{"n_mels": 64, "spec_augment": false, "vocab_size": 104, "encoder_isotropic": false, "encoder_num_experts": 32, "encoder_patch_size": [4, 4], "encoder_depths": [5, 5, 5], "text_encoder_norm_position": "pre", "text_encoder_head_dim": 16, "text_encoder_qk_norm": true, "text_encoder_positions": "learned", "orthogonalizer": "polar_express", "grad_clip": 1.0, "epochs": 8.2}
Rows from block 2 of the text encoder of a small contrastive audio-text model, named by matrix and row number. Rows with one number belong to one neuron. Each number is 200 + 40 x the weight over its row's rms, rounded and kept within 0 to 999. All counts start at 0.
After each neuron's rows are labels from the 100 texts, of 14976, where the neuron reaches its highest value: "tokens" is the input token at the peak. Only what is clearly more common there than usual is listed. The data: single notes of 20 synthesised instruments.
# fc1: MLP up (text_encoder.blocks.2.mlp.fc1.weight, 1152x192), inputs 0-95
# fc2: MLP down (text_encoder.blocks.2.mlp.fc2.weight, 192x1152, transposed), outputs 0-95

fc1.43,267,183,310,171,205,177,194,264,267,217,205,178,115,202,220,208,187,307,190,200,148,226,103,213,255,176,205,151,200,155,158,148,179,222,134,173,202,185,282,182,207,191,178,191,130,239,254,127,250,157,190,162,151,206,280,203,233,250,211,174,197,210,169,208,206,232,146,185,213,229,177,193,189,283,171,269,204,195,196,162,270,187,209,248,153,226,199,170,195,205,196,336,146,281,176,212
fc2.43,129,188,190,137,220,201,257,213,184,235,169,227,304,167,216,185,185,202,176,182,154,196,208,208,136,182,212,207,92,180,264,199,204,152,209,247,247,197,186,194,218,189,178,192,187,300,189,174,239,210,200,197,184,198,204,264,245,212,207,209,143,216,203,226,186,129,141,221,207,213,211,323,149,194,181,265,190,195,194,217,219,191,215,209,200,170,199,132,210,218,196,216,225,169,55,200
tokens: "thin"

fc1.719,185,196,78,208,280,199,204,243,200,146,195,142,261,173,172,204,267,229,164,181,202,207,191,156,226,179,212,214,247,178,240,194,220,231,217,178,298,210,183,211,248,227,216,269,189,213,199,167,177,207,183,130,181,201,271,216,155,213,192,228,129,234,182,200,241,162,221,168,195,221,231,222,241,178,172,163,263,186,165,168,217,167,187,205,238,181,211,198,249,253,267,242,187,159,263,175
fc2.719,200,166,221,184,182,222,166,251,128,109,204,292,184,198,212,176,217,187,236,190,255,285,207,193,161,197,213,301,153,114,289,263,150,245,202,106,120,221,186,236,219,228,203,194,154,177,209,180,193,164,236,200,242,171,183,188,205,177,197,193,242,186,188,189,210,238,130,230,185,154,168,210,219,212,266,186,132,234,187,191,154,183,179,261,223,135,174,225,242,204,218,157,118,288,131,171
tokens: "quiet"

fc1.714,159,153,170,211,210,160,133,204,179,207,155,204,264,165,170,162,212,192,222,232,170,148,181,152,210,156,208,219,231,66,202,272,227,168,198,223,201,182,185,151,171,184,207,246,167,210,215,202,239,236,159,244,199,221,242,193,165,186,227,246,136,192,221,257,184,164,176,188,202,242,204,204,188,280,212,301,248,185,178,231,179,146,298,191,269,244,259,162,148,233,253,165,153,272,179,158
fc2.714,243,269,205,177,112,181,249,188,199,170,276,192,232,259,231,216,204,112,228,151,263,247,191,211,282,235,275,164,172,274,220,126,215,209,249,159,232,311,215,228,202,232,219,203,157,229,217,201,161,168,223,189,193,199,227,202,205,198,179,180,212,182,172,210,195,178,237,219,181,205,241,140,181,174,233,193,185,212,163,229,201,159,134,205,225,169,216,242,149,169,174,147,202,197,154,180
tokens: "quiet"

fc1.704,166,173,223,201,223,197,192,201,196,225,129,185,207,165,214,210,221,228,217,151,211,229,164,244,223,134,222,176,249,152,79,181,225,226,211,189,219,248,207,185,237,191,159,230,196,283,170,246,217,247,208,217,231,145,232,140,198,196,185,236,247,244,156,160,222,161,195,242,205,180,231,106,238,262,132,222,192,133,203,158,224,158,169,259,215,107,217,162,224,194,206,286,243,184,228,261
fc2.704,255,169,140,271,227,182,179,151,200,178,202,223,163,123,243,216,212,194,228,207,162,207,277,181,257,182,170,214,243,309,164,231,166,191,167,128,210,182,291,179,214,202,153,170,252,131,194,233,190,238,212,165,204,183,199,186,229,212,193,144,80,235,196,215,199,166,154,205,185,233,161,203,114,183,222,197,196,247,244,210,203,206,261,167,262,230,200,219,180,157,199,229,131,240,193,205
tokens: "thin"

fc1.576,160,238,217,231,207,185,166,297,216,190,248,201,142,227,220,289,207,222,203,211,217,188,135,133,230,182,187,225,237,144,209,197,144,136,243,160,199,232,249,278,186,181,137,209,148,269,163,146,199,181,262,166,214,190,253,143,243,191,246,172,234,277,145,250,172,206,152,222,119,223,170,211,263,190,192,217,248,224,195,154,197,152,205,138,164,200,363,167,188,184,210,224,232,145,271,245
fc2.576,262,217,209,68,211,190,268,194,223,226,177,197,237,213,246,257,200,220,238,202,200,183,215,175,53,191,201,246,231,257,234,220,208,260,208,246,179,212,95,122,197,188,219,220,216,130,186,226,187,242,208,163,216,198,213,191,217,186,242,280,173,212,171,159,208,181,250,146,204,209,195,156,208,192,247,251,174,204,179,197,178,198,211,136,165,289,173,121,196,243,236,170,182,209,126,192
tokens: "thin"

fc1.285,206,191,236,193,220,151,223,194,219,187,245,228,198,224,182,225,158,149,251,218,284,119,120,190,295,210,200,198,203,159,213,212,144,207,152,246,173,192,254,217,209,228,214,220,175,217,260,246,130,149,217,189,120,207,227,229,157,220,170,237,255,171,251,199,171,288,245,190,215,143,164,197,223,268,166,211,202,184,139,185,213,184,168,211,143,185,280,123,201,168,166,183,158,174,146,200
fc2.285,325,149,196,178,161,236,172,252,186,208,223,107,282,193,179,193,109,146,183,251,186,252,166,168,180,155,212,172,255,228,200,176,206,201,282,194,172,183,232,208,187,286,150,160,255,217,148,227,223,233,218,148,222,225,178,195,188,210,176,185,215,199,225,236,176,129,180,235,149,177,249,168,227,217,190,238,231,202,232,193,213,148,165,133,256,227,157,229,192,230,235,279,269,200,140,212
tokens: "quiet"